python train.py --encoder_arch="poolformer" --model="segmentation model" --dataset="simulated fluorescence microscopy of cells" --train_examples=97500 --image_size=48 --crop_scale_min=1 --horizontal_flip=true --translate=0.06 --cutout=0.25 --num_classes=3 --encoder_norm="rmsnorm" --encoder_norm_position="pre" --encoder_activation="swiglu" --encoder_mlp_ratio=3 --encoder_parallel_block=true --encoder_inner_norm=false --encoder_drop_path=0.05 --encoder_patch_size=[2, 2] --encoder_depths=[3, 3, 3] --encoder_widths=[48, 96, 192] --decoder_norm="batchnorm" --decoder_activation="leaky_relu" --decoder_channel_attention="se" --decoder_widths=[48, 96, 144, 192] --decoder_blocks_per_level=3 --decoder_block="basic" --decoder_attention=false --decoder_upsampling="transposed_conv" --init="kaiming_normal" --residual_init="none" --optimizer="normuon" --muon_scale="match_rms_adamw" --learning_rate=0.0055 --momentum=0.9 --nesterov=true --orthogonalizer="newton_schulz_5" --adamw_lr_other_params=0.00093 --magnitude_pruning=0.7 --max_steps=2200 --batch_size=64 --epochs=1.4 --lr_schedule="wsd" --decay_fraction=0.4 --final_lr_fraction=0 --warmup_steps=220 --weight_decay=0.4 --adamw_weight_decay_other_params=0.05
Rows from block 2 of the encoder of a small segmentation model, named by matrix and row number. Rows with one number belong to one neuron. Each number is 128 + 24 x the weight over its row's rms, rounded and kept within 0 to 255. All counts start at 0.
Before each neuron's rows are labels from the 100 images, of 14976, where the neuron reaches its largest size: "top examples" is what is common among them. Only what is clearly more common there than usual is listed. The data: simulated fluorescence microscopy of cells. In brackets: how many of the 100.
# gate: MLP gate (encoder.blocks.2.mlp.gate.weight, 144x48), inputs 0-47
# fc1: MLP up (encoder.blocks.2.mlp.fc1.weight, 144x48), inputs 0-47
# fc2: MLP down (encoder.blocks.2.mlp.fc2.weight, 48x144, transposed), outputs 0-47

top examples: crowded (54); cells: ten or more (54); green stain (51)
gate.44 [130 128 128 128 128 128 188 128 128 128 152 128 182 128 179 128 128 128  82 128 128 128 128 160 128 128 113 128 128 128 139 128 128 100 128 148 128 128 128 158 129 128 184  31 128 128 128 128]
fc1.44 [128 128 128 128 128 122 128 128 128 128 145 128 128 128 171 128 124 128  58 186 128 128 128 128 128 128 128 128 128 128 128 181 128 128 128 161  85 128 106 128  63 169 128 128 128  58 128 128]
fc2.44 [159 128 128 128 128 128 128 128 106 162 167 128 200 128  55 119 111 128 128 128 128 128 128 128 128 128 128 128 205 128 128 128 166 128 196 128 128 128 128 128 128 128 128 128 128 151 128 128]

top examples: dim (100); yellow stain (75); out of focus (42)
gate.8 [128 128 128 107 128 213 128 108 128 177 128 128 151 128 128 128 128  95 128 175 130 128 128 128 128 128 107 128 128 128 128  83  81 128 128 128 128 128  90 154 130 128 128 128 175 128 177  83]
fc1.8 [128 177 139 128 128 128 128 128 171 128 110 128 128 128 128 115 128 128 128 128 148  90 128 128 128 128 128 128 128  94 128 128  60 150 175 128 128 128 128 128 128 128 128 128 128 128 128  16]
fc2.8 [128 148 120 128 179 128 128 128 133 128 132 114 128 102 128 128 163 128 128 151 177  57 147 128 128 128 179  52 128 128 128 172 128 128 128 128 128 128 152  85 128 128 128 128 128 162 114 128]

top examples: magenta stain (52); dim (52); long thin cells (39)
gate.106 [128 108 156 128  78 128  97  92 128 128 188 128 128 128 128 171 128 128 128 128 128 158 128 144 140 128 175 128 128  94 128 128  89  99  97 157 128 128 128 128 153 155 111  88 173 128 174 128]
fc1.106 [128 128  97 128 128 128 128 177 128 128  83  92 128 128 128 128 128  92 167 128 128 128 128 128 128 128  68 128 128 147 128 128 160 128 128 110 163 139 128 153 128 128 128 128  65 128  57  85]
fc2.106 [ 90 128 144 128  80 128 128 128 100 128 122 128 128 128 128 145 104 139 121 169 162 128 128 165 106 128 128 128 128  94 157 205 128 128 119 128 127 128 134 173  90  76 128 101 128 166 104 128]

top examples: out of focus (90); magenta stain (48); cyan stain (48)
gate.141 [170  90 103 143 158 128 128 159 128 128 116 145 190 128 200 128 128 128 154 132 128 159 128 128 177 127 128 128 128  73 128 157 128 128 128 128 128 128 128 123 128 128  95 117 136  77 107 128]
fc1.141 [106 176 128 153 185 147 128  94 128 128 128 128 128  88 128 128  90 128 128 128 128 134  99  71 128 159 128 175  86 128  93 132 128 128 164 171 110 128 128 128  93 128 128 128 128 128 128 168]
fc2.141 [111  68 128 136 128 128 152 101 128 136 160 128 164 128 135 128 160 128 128  94 128 128 128 128 110  89 128 128  98 166 128 179 128  91 128 128 128 182 170 128 128 128 128 128 128 128  57 128]

top examples: magenta stain (51); crowded (50); cells: ten or more (50); cyan stain (49)
gate.121 [128 128  73 128 128 128 128  81 128 128 128 128 128 140 193 181 128 128 128 128  89 117 178 175 128  95  99 128 155 128 128 128 106 128 101 142 128  61 128 128 128 128 128 128 128 108 128 128]
fc1.121 [128 128 128 134  91  63 128 128 128 128 128 128  59 128 128 128 128  76 128  69  76 128 158 149 128 155  80 128 128 107 128 128 128 128 126 108 128 128 128 128 128 128  84 128 128  93 128 128]
fc2.121 [128 128 187 128 128 128 128 128 128  98 128  69 128 160 128 128  89 120 128 158 102 128 128 128 128 128 137 128 162 128  63 128 122 101 128 128 128  85 128 182 128 128 180 128 171 128 128 128]

top examples: cyan stain (73); fragmented nuclei (42)
gate.11 [128 128 102 128 128 128 128 128 128 128 128 128 128 128 160 165 128  84 128 128 128 128 128 128 128 128 128 183 176 128 171 128 128 128 128 164 128 128 128  57 128 128 128  66 198 147 128 128]
fc1.11 [128 128 128 163 143 180 153 128 128 163 128 114 128 128 118 128 128 128 128 128  88 128 128 128 128 189 128 128  53 204  98 128 128 128  98 128 128 128 128 128 128 177 128 128 128 128 106 128]
fc2.11 [128 128 128 128 128 128 128 128 131 128 128 209  92 128 124 159 128 159 128 128 128 128 128 128 128 128 128 128  93 128 128 128 128 128 128 128 163 189 128 128 162 172 128 202 128 128  73 128]

top examples: crowded (65); cells: ten or more (65); magenta stain (62); vacuoles (30)
gate.33 [187  75 128 128  76 128 128 128 128 128 128 128 128 178 128 116 128 128 183 128 145 128  77 184 156  80 128 128 128 128  94 128 145 115 128 128 161 128 128 104 128 128 128 128 128 128 152 128]
fc1.33 [128  47 128 128 128 128 128 128 128 128 128 128 128 177 128 128 128 128 206 128 128 128  75 128 150 128 128 128 128 128 128 128 158 114 128 140 134 174 128  75 128 128 128  88 167 128 128 128]
fc2.33 [189 128 118 123 128 128  92 128 128  90  91 168 128  82 128 128 128  64 128 128 128 128 128 128 128 144 128 127 128 128 128  83 128 128 128 128 128  95 172 128 128 128 147 141 128 206 128 128]

top examples: long thin cells (73); green stain (50)
gate.137 [128 128 128 128 128 128 128  80 128 128 128 128  71 128 128 128 128 128 128 128 128 128 128 128 127 128 128 128 128 128 192  59 128 128 128  15 128 128 128 128 128 128 128 105 128 128 128 128]
fc1.137 [128 128 105 128  94 128  95 128 165 128 104 128 172 128 179 128 128 171 165 128 128 128 128 146 128 128 114  92 128 128 128 128 128 128 128 199 146 128 109 128 173  70 128 128 128 128 128  81]
fc2.137 [128  73 128 128 128 128 128 128 128 128 128 128 128 128 130 128  52 128 128 128 128 128 128 128 128  71 128 128 128 128 128 128  58 128  93 222 128 128 128 128 128 128 128 151 128 128 128 128]

top examples: cyan stain (99); bright spots (35)
gate.110 [170 175 128 128 128 100 128 128 128 128 128  68 128 204 143 128 128 128 128  36 128 105 128 128 128 128 128 128 128 128 128 128 128 128  88 165 128 128 128 128 128  92 128 128 128 128 128 128]
fc1.110 [128 128  73 128 128 128 128 134 128  91 128 128 123 128 128 128 128 128  82 128 128 128 128 128 128 128 128 106 126 107 128 181 128  24 128 116 128 128 128 128 176 128 128 128 179 168 128 128]
fc2.110 [128 128 128 128 153 128 128 128 134 128 128 128 128 227 128 128 128 128 128 128 128 128 128  22  88 128 128 128 128 103  88 128 128 128 128 128  97 128 128 106 128 128 128 128 128 128 128 152]

top examples: membrane rim (70); red stain (65)
gate.143 [128 128 128 128  33  87 128 145 187 128 128 128 128 128 163 128 128 128 128 128 128 128 128 128 128 128 128  65 128 128 128 128 128 128 200  91 128 128 128 165 128 128 128 128 128 128 128 128]
fc1.143 [128 128 128 128 128 113 128 128 142 128 128 128 185 128 179 128 154 161 128 128 158 128 128  96 128 128 128 128 128  99 128 128 128 128 128 128  98 128 128 198 128 169 132 128 128 128 128 225]
fc2.143 [220 156 128 128 128 128  79  89 128 128 128 231 128 128 128 128 140  91 128 167 128 128 128 128 128 128 128 128 128 101 128 128 128 128 128 128 128 128 128 128 128 128 128 128 128 128 128 115]

top examples: dim (100); membrane rim (84); crowded (64); cells: ten or more (64)
gate.56 [128 128 140 128 128 166 128 128 106 128 164 128 154 117 128 153  82  86 128 128 128 157 128 128 128 128 128 162 128 101 110 128 128 128 128 128  79 128  61 173 128 107 128 144 164 199 128 128]
fc1.56 [109 128  62 128  78 128 180 128 128 128 128 128 128 128 128 128 145 166 128 128 124 128 148 110 188 128 128 128 123 132 128  55 128 106 157 153 128 128 128 128 181 128 128 128 128 167 128 128]
fc2.56 [128 128  58 128 128 128 128 128 128 128 164 128  61 105 128 148 128 128 128 128 124 107 128 128 128 128 164 128 128 101 127  79 128 128 128 128 128 128 187 128 128 128 105 128 128 128 213 128]

top examples: membrane rim (71); cyan stain (54); magenta stain (43)
gate.127 [161 116 128 128 128 128 145 149 128 128 128 128 128 155 128 128 183 178 128 128 118 110 128 128 123 128 128 128 128 128 128 128 113  68 128 128 192 214 152 128 128 128 128 128 128 170  94 142]
fc1.127 [ 61 128 128 128 128 155 128  91 128 134 128 128 128 128 128 128 128  65 128 128 128 174 128  98 128 136 128 128 156 142 128 128 161 128 128 128  76 128 128  72 128 128  90 128 118 115 194 128]
fc2.127 [128 128 128 128 128 171 185 107 128 128 128 128 158 128 172 128 102 128 101 128 128 205 128 128 128 107 128 128 141 128 128 128 128 128 128 152 108 128 128 128  66 128  92  92 128  66 128 128]

top examples: magenta stain (57); crowded (57); cells: ten or more (57); cyan stain (43)
gate.60 [128 128  95 114  96  77 128 128 128 128 128 128  79 128 128 128 128 188 128  72  95 164 146 128 128 128 128 128 128 101 128 128  99 128 128 168 128  80 128 190 128 128  89 113 128 128 128 130]
fc1.60 [128  63 128 128 128 128 128 194 128 128 175 128 158 128 128  82 128 128 128 128 128 128 128 128 128 128 154 128 128 100 128  90 128 128 128 128  96 146 149 128 128 128 172 128 128 207  96 128]
fc2.60 [128 103  88 102 128 128 101 128 128 152 128 190 128 128 128 128 192 128 128 128 125 128 128  84 128 121 104 128 128  70 128  88 100 178 128 132 128 168 128 128 128 177 122 128 128 155 128 128]

top examples: green stain (100); ring around the nucleus (66); few cells (55); cells: one or two (55)
gate.139 [128 192 128 153 128 156 149 128 187 128 128 128 128 128 128 128 127  46 128 128 128 128 117 128 128 128 139 178 139 128  91 128 128 128 128 128 128 189 128 140 128 128 128 180 128 128 128 152]
fc1.139 [128 128  70 128 128 128 128 128 128  74 128 128 128 106 128 128 128 128 128 128  87 128 128 128 128 128 128 128  82  48 128 128 128 128 128 128 128 128 128 128 193 128 128 128 128 128 128  47]
fc2.139 [128 128 196 128 122 128 128 128 128 128 104 223 128 128 128 128 128 128  84 128 128 128 128 128  91 128 128 128 128 128 128 128 128 128  98 172 128 128  96 170 100 128 128 128 128 128 128 189]

top examples: yellow stain (61); dim (53)
gate.124 [128 186 128 128 171 128 128 128 128  64 128 101 161 161 128 128 159 128 128 128 128  89  95 128 128 128 128 128 152 128 128 128 128 165 128 128  71 128 128 128 128 178 128 128 128 192 128 128]
fc1.124 [128 128 128 128 128  48 128 170 128 128 163 128 128 128 140 128 128 128 128 128 193 160 128 128 128 128 125 128 128 128 128 128 128 128 128 179 128 128 128  84 128  95 128 128 128 128 148 210]
fc2.124 [128 128  67 128 128 128 128 128 128 128 128 128 128 128 189 128 128 128 128 128 128 128 128 120 128 170 128 128 128  75 128 128 128 128 128 128  47 128 128 128 128 128 128 128  60 128 195 128]

top examples: yellow stain (82)
gate.5 [128 151 128 128 128 128 128 128 128  76 128 128 128  63 128 128 128 163 128 128 128 128 128 128 128 128  51 217 128 128 128 128 128  84 128 128 128 128 128 128 128 157  79 124 128 128 128 128]
fc1.5 [ 99 128 128 126 128 128 128 103 128  58 128 128 128 128 128 128  52 128 128 128 128 150 128 128 128 128 146 128 128 128 128 193 128 128 146 128 128 128 128 128 132 128  55 128 128 128 128 197]
fc2.5 [128 128 128 159 128  86 128 128 128 128 128 128 128 128 140 128  90 128 128 128 128  85 128 128 128 128 128 128 128 128 176 128 139 128 163  79 128 128 128 128 128 148  52 128 128 192  56 128]

top examples: cyan stain (64)
gate.81 [128 128 128 124  95 104  45 198 128 128 128 128 128  59 128  89 128 128 128 128 128 128 128 111 128 128 128 102  99 128 128 128 128 147 128 128 128 114 169 101  75 145 128 128 128 128 142 128]
fc1.81 [128 192 128  69 128 107 128 224 128 128 128 128 128 128 128 128 128 128 128 128 128 128 128 128 128 128 128 128 128 128  85 128  51 158 128 128 128 128 128  93 128 128 141 128 146 119 128 128]
fc2.81 [128 108 193 128 180 128 128 128 128 128  96 128 175 128 128 128 128 128 128  79 128 128 128 128 214 128 128 128 128 128 128  72 128 128  94 128 113 128 128 128 128 169 128 159 128 142 128 128]

top examples: cyan stain (98); dim (51)
gate.61 [128 128 128 128 128 128 128 128 128 128 128 128 128 128 128 128 128 128 128 177 128 120 128 128  13 128 128 128 128 128 128 128 195 128 128 128 128 128 128 128 128 128 128 128 128  41 128 128]
fc1.61 [128 128  59 128 128 128 128 128 128 128 128 128 128 128 128 128 128 128 128 128 128 128 128  72 128 128 128 128 190 128 128 128 169 128 128  85 128  87 128 128 128 128  25 128 128 128 128 128]
fc2.61 [128 128 128 128 128 128 128 128 128 128   0 128 128 128 128 128 128 128 128 128 128 128 128 128 128 128 128 128 128 128 128 128 128 128 128 128 128 128 128  24 128 128 128 128 128 128 128 128]

top examples: membrane rim (66); green stain (49)
gate.129 [128 128 128  86  77 128 128 128 218  31 128 128 152 128 128 128 128 128 128 128 128  87 128 113 128  84 128 128 128 128 128 128 128 128 128 128 128  92 128 122 128 128 128 128 128 128 128 128]
fc1.129 [166 147 128 137 128 128 192 179 128 128 128 128 128 128 128 128 128 166 139 172 128 128 128 128 128 128 128  94 128 128 166 128 141 128 128 104 128 128 128 239 128 128 128 128 128 128 128 128]
fc2.129 [128 128 128 128 128  41 128 128 128 135  92 128 128 128 128 128 128 128 128 128 128 128 128 128  31 128 182 128 128 128 153 128 128 128 128 128 128 128  93 128 128 128 128 128 128 128 128 196]

top examples: yellow stain (90); ring around the nucleus (77)
gate.18 [128 128 157 128  98 128 128  66 128 128 128  83  95 107 128 128 128 128 128 128 128 184 124  98 128 128 147 128 128 128 163 128 128 146 128 128 128 128 128 128  78 145 128  76 200 128 128  84]
fc1.18 [ 91 128  72  80  80 117 128 172 128 128 128 152 128 128 128 176  68 128 128 128 128 128 128 128 128 128 111 128 128 128 128 128 128 128 128 128  65  84 128 128 128 128 128 128 128 128 189 128]
fc2.18 [128 128 128 144 108 172 128 128 128 128 109  65 100 128 128 128 128 128 128 177 161 128 128  64 128 128 128 128 128 128 128 151 128 128 128 128 128 128 193 128 128 128 128 128  61 128 176  98]

top examples: red stain (83); crowded (53); cells: ten or more (53)
gate.53 [128 128 128  63 128 128 128 128 162 128 128 128 173  91 148 146 157 128  66  93 128 118 128 128 128 128 128 128 128 200 128 149  86 128 128 185 128 128 154 128 128 128 128 128 128 128 156 128]
fc1.53 [128 181 128  58 128 128 128 128 143 128 128 128 128 128 128 139 128 128  36 128 128 128  73 128 128 128 128 128 128 128 128 128 128 128 128 128 179 128 184 128 128 128 128 128 128 128 128  78]
fc2.53 [187 128 161 128 128 128 128 128 128 128 128 128 128 142 128 101  90 128 128 128 128  94 128 128 191 128 128 143 128 166 128 128  88 100 128 128 128 115 201 128 128 128 128 128 128 128 157  56]

top examples: crowded (52); cells: ten or more (52); fibres (36)
gate.136 [167 128 128 138 128 128 128 128 162 128 128 128 128 128 196 128 161 169 153 128 128 185 128 128 172 128 128 128 102 154 128 128 128 128 128 128 128 198 104  84 128 128  99 128 128  82 128 128]
fc1.136 [128 165 128 128 128 128 164 128 128 128 128 128 128  69 190 128 163 182 151 128 128 128  97 151 150 119 128 128 128 128 128 110 128 108 191 128 128 187 101  92 128 128 128 111 128 105 132 128]
fc2.136 [128 203  92 128 128 128 128 128 128 128  65 215 128 128 128 128 141 128 128 128  99 128 128 128 128 128 106 128 119 157 128 128 128 155 128 128 121  88 128 128 181 128 163 128 110 128 128 128]

top examples: green stain (93); vacuoles (35)
gate.113 [128 175 128 128  99 128 128  70 128 191 128 128 128 181 128 128 128 128 128 128 128 128 128 128  80 121 128 141 128 128 163 128 128  85 128 128 128 128 128  72  83 128 128 128 128  73 128 158]
fc1.113 [128 188 128 128  86 128 128  72 128 128 128 128 128 128  88 128 128 131  90 128 126 186 128 128 128  75 128 128 128 128 128 128 128  91 128 128 128 163 140 128  62 128  95 128 128 128 170 128]
fc2.113 [128 128  65 112 128 128 128 128  86 105 176 128 128 128 159 128 162 128 128 179 128 128 147 128 128 183 128 128 128 128 128 128 128 128 128 128  78  84 128 128 130 119 157 128 190  91 128 128]

top examples: out of focus (99); long thin cells (70); green stain (68); cells: ten or more (58)
gate.135 [128 128 128 178 128 153 128 128 128 166 128 128 128 128 128 128 128  76 128 128 128 192  89 170 128 128 186 128 128 128 128 128 128 128 128 128 128 173 128 128 128 128 128 128 128  41 128 128]
fc1.135 [101 128 128 161 128 128 128 128 128 183 161 128 133 128 128 128 193 128  65 128 164 170  62 128 128 137 156 128 128 128 128 128 128 198 111 128 128 128 128 128 128 128 128 128 128 128 128 128]
fc2.135 [128 128  95 152 128 128 135 135  87 173 128 128 128 128 128 128 166 128 151  91 112 128 171 128 128 193 136 179 128 142 128 128 124 128 128  43 128 128 128 128 168 128 128 128 128 128  99 128]

top examples: dim (100); out of focus (74); bright spots (36)
gate.34 [128 128 169  69 128 128 106 128 128 128 224 183 128 146 128 128 128 128 128 128 128 128 128 128 122 128 128 128 128 128  92 128 128 128 128 128 128  89 195 157 128 128 128 128 128 128 165 128]
fc1.34 [ 75 128 128 128 128 128 128  97  86 128 164 128 128 128 128 128 128 128 128 128 128 128 157 143 128 128 128 128 128  61 128 110 166 113 128 105  95 128 128 188 191 128 128 192 128 128 128 128]
fc2.34 [128 128  85 164  91 128 128  69 158 125 128 128 128 136 128 128 128 128 118 128 128 161 128 158  68 128 128 128 171  71 128 128 170 102 156 113 128 128 128 128 128 128 128 108 192 128 128 124]

top examples: magenta stain (100); dim (65); membrane rim (41)
gate.48 [117 128 128 128 128 171 128 169 128 128 201 128 128 128 123 128 128 128 128 128 128 142 128 212 128 128 128 128 128 128 128 164 128 128 155 128 128 128 128  31 128 128 128 128 128 128 128 128]
fc1.48 [128 128 128 128 157 128 128 128 128 128 128 128 128 128 145 127 128 128 128 128 128  77 128  80 128  93 128 177 128 128 128 136 128 170 128 128 128 194  96 128 128 128 128 128 123  25 128 128]
fc2.48 [128 128 128 128 128 128 128 128 128 128 128 128 128 128 128 246 128 128 128 128 128 128 128 128 128 128 128 128 144 128 128  98 128  37 128 128 128 128 128 128 128 128 128 128 128  62 128 128]

top examples: magenta stain (100); ring around the nucleus (47); vacuoles (37)
gate.55 [128 128 128 128 128 128 174 128 128 128 128 128 182 128 128 128 128 128 128 128 128 190 128 128 151 159 128 128 128 128 155 128 128 128 128 161 128 128 128 128 128 188  77  63 128 128 128 199]
fc1.55 [128 128 128 128  70 126 128 128 164 219 128 128 128 128 128 128 128 128 128  97 128 164 128 128 128 187 128 146 128 128 190 128 128 128 128 160 128 128 128 128 128 128 128 128 128 164 128 177]
fc2.55 [128 128 128 128 128  99 128 146 128 128 216 185 128 130  64 128 112 128 128 128 128 109 128 128 128 128 128 117 128 128 128 128 128  73 128 128  91 128  81 141 128 107 137 161 128 128  87 104]

top examples: green stain (84); dim (76); crowded (55); cells: ten or more (55)
gate.72 [128 157 198 128 128 128 155 128 128 128 128 128 128 128 128 128 128 128 128  72 128 128 128  84 128 189 128 128 128 128 128  65 128 128 128 128 204 128 156 161 128 128 128 128 128 128 156 128]
fc1.72 [128 178  72 185 128 128  94 154 128 128 128 128 128 143 128 128 181 128 128 128 128 128 128 172 128 128 169 128 128 205 128 128  79 128 128 128 128  91 128 103 128 128 128 128 128 128 128 128]
fc2.72 [128 101 128 128 128 128 128 110 128 128 128 128 139 162 128 128 128  82 128 128 128  67 128 128 128 128 128 128 128 193 128 141  79 128 128 128 128 128 194 128 128  69 128  77 128 128 168 102]

top examples: cyan stain (99); crowded (59); cells: ten or more (59)
gate.36 [163  87 159 128 128 136 128  91  95 128 128 128 128 128 128 128 128 128 128 128 128 128  87 128 128 128 128 128 128 128 128 128 128 128  99 106 166 128 237 128  95 145  69 128 128 128 128 128]
fc1.36 [128 128 113 128 128 128 128 128 128 128  33 128 128 158 128 128 128 128 128  87 144 128 128 128 146 128 128 128 128  17 128 128 128 128 128 163 128 128  99 128 128 128 128 128 128  98 128 128]
fc2.36 [128 128 128 128 105 173  78 116  91 128 128  55 130 128  94 128 151 128 128 128 128 130 128 128  95 128 180 172 128  68 128 128 128 128 124  91 128 128 128 128 128 128 150 172 128 159 128 128]

top examples: out of focus (85); membrane rim (57); magenta stain (55)
gate.65 [128 128  84 128 128 128 128 184 128 185 128 128 128 128 128  93 153 128 128 128 128 128 128 128 128  99  63 128 128  75 128 128 177  96  97 128 175 173 128 128 128 128 128 128 128 161 128 128]
fc1.65 [ 97 128 175 152 128 128 128  75 128 128 128 128 110 128 107 146 128 128 128 128 141 128 128 128 128 171 164 128 128 171 123  82 128 128 128 128  99 128 147  59 128 108 128  58 128 128 167 128]
fc2.65 [128  45 128 128 128 128 128 128 157 128 128 128  89 128 128 128 128 145 128  96 130 128 128 128 128 128 199 140 128 128 128 128 106 128 128 128 128 128 128 128 145 141 128  95 143  74  45 128]

top examples: red stain (98); fragmented nuclei (43)
gate.131 [128 177 128 128 128 128 128 128 128 205 128 128 128 128 128 128 128 128 128 128  80 128 128 128 128 128 128 128 128 128 138 128 170 163 194 128 128 128 128 128 128 155 128  63 128 180 171 128]
fc1.131 [128 128 128 128 115 128 128 128 128 128 189 128 128 128 128 128 128 167 128 128  97 128 128 128 128  81 128 128 128 128 148 128 172 128 189 128 128 128 182 128 123 128  52  64 128 113 128 128]
fc2.131 [128 163 128 128 128 128 128 128 128  95 128 219 128 149 128 128 128 128 132 128 128 128 200 128 128 128 128 128 128 144  84 128 128 128 128 167 105 128 122 128 128 128 175 128 128  58 121 123]

top examples: cyan stain (83); crowded (69); cells: ten or more (69)
gate.138 [128 128 128 128 128 128 163  92 137 128  79 128  96 128 128 182 128 128 128  78 128 128 128 150  54 128 128 128 128 128 128 168 161 128 128 165 128  86 128 128  95 128  88 128 128 128 170 128]
fc1.138 [128 128 128 128 128 128 128 207 128 128 128  99 128 128  90  98 128 128 101 128 128 128 128 128 128 128 128  86 128 128 128 128 128 128 109 128 128 128 128  18 183 128 128 128 128 128 113 115]
fc2.138 [128 128 128 128 128 128 128 128 128 169 122 190 128 128 128 154 173 128 109 128 128 128  64 128 209 128 105 128  77  77 128 104 128 128 128 128 128 128  97  97 128 128 128 128 128 143 128 128]

top examples: dim (100); membrane rim (73); yellow stain (44)
gate.76 [128 128 128 111 134 128 128 128 128 128 242 118 128 130 128 128 128 128 128 111 143 128 128  82 128 128 128  70 128 128 128 128 128 179 128 128 128  64 128 168 128 129 128 128 128 128 128 128]
fc1.76 [128 128 215 128 128 128 128 172 128 128 188 128 128 128  81 152 141 128 128 128 180 128 128 114 128 128 128  87 185 128 128 128 128 128 128 128 128  90 128 128 128 128 128 128 165 157 128 128]
fc2.76 [128 119  58 128  43 128 137 128 190 121 128 128 128 128 184 128 128 128 128 128 128 128 128 128 128 128 128 128 128 128 128 128 128 128 128 128 128  95  91 128 128 128 128 128 128 128  50 128]

top examples: red stain (49); vacuoles (40)
gate.69 [128 128 128 128 128 128 106 128 128 128 128 128 128 128 128 128 128 128 128 128 128 128 128 128 128 128 128 128 128 128 128 128 128 128 128 128 128 255 128 128 128 128 128  57 112 128 128 128]
fc1.69 [128 128 128 119 128 128 128 147 128 128 209 128 224 128 128 128 128 128 128 128 174 128 128 128 128 128 128 128 128 128 156 128 128 128 128 128  48 128 128 128 128  83 128 128 128 128 128 128]
fc2.69 [ 73 128 128 128 128 128 128  84 128 128 181 128 128 128 128 128 128 128 128 128 102 128 128 128 168 128 128 128 128 128 128 101 113 128 128 128 170 128 128 128  47 128 128 217 128 146 128 128]

top examples: out of focus (76); membrane rim (70); dim (62)
gate.28 [128 128 128  69 128 128 128 152 171 128 128 128 190 128 128 128 128 128 128 195 128 128 171 128 128 128  55 128 193 128 128 128 163 128 128 106 128 128 128 128 128 137 128 128 128 128 141 131]
fc1.28 [128 128 177 128 181 128  49 128 128 128 163 128  89 128 128 128 128 128 128 128 126 128 112 109  96 128 128 128 128 128 128 140 149 101 128 128 211 128 128 128 128 128 128 128 128 127 128  69]
fc2.28 [ 77 191 128 128 128 128 113 128 128 128 128  67 128 200 128  76 128 128  48 128 128 128 128 128 128 128 128 128 128 128 181 128 128 128 128 128 128 128 128 128 128 128 128 128 128 128 128 128]

top examples: crowded (57); cells: ten or more (57); green stain (41); membrane rim (34)
gate.105 [128  42 107 128 128 128  72 107 128 128 128 128 128 128 128 128 128 128 128 128 128 154  47 128  79 128 128 128 123 128 129 128 128 128 128  56 128 128 128 128 128 128 128 128 128  92 128 128]
fc1.105 [128 128 128 128 128 128 148 128 128 128 128 107  68 128 128 128 128 128  91 128 128 128 128  74 169 128 128 128 128 128  99 203 128 128 128 128 128 128  62 128 128 128 128 208 128 128 128 128]
fc2.105 [ 86 128 160 128 142 169 128 128 128 128 128 128 156 128 128 128 146 128 128 128  95 128  52 128 128 126 128 176  69 128 128 128 141 128 128  54 128 126 156 128 128 128 117 106 176 127 128 128]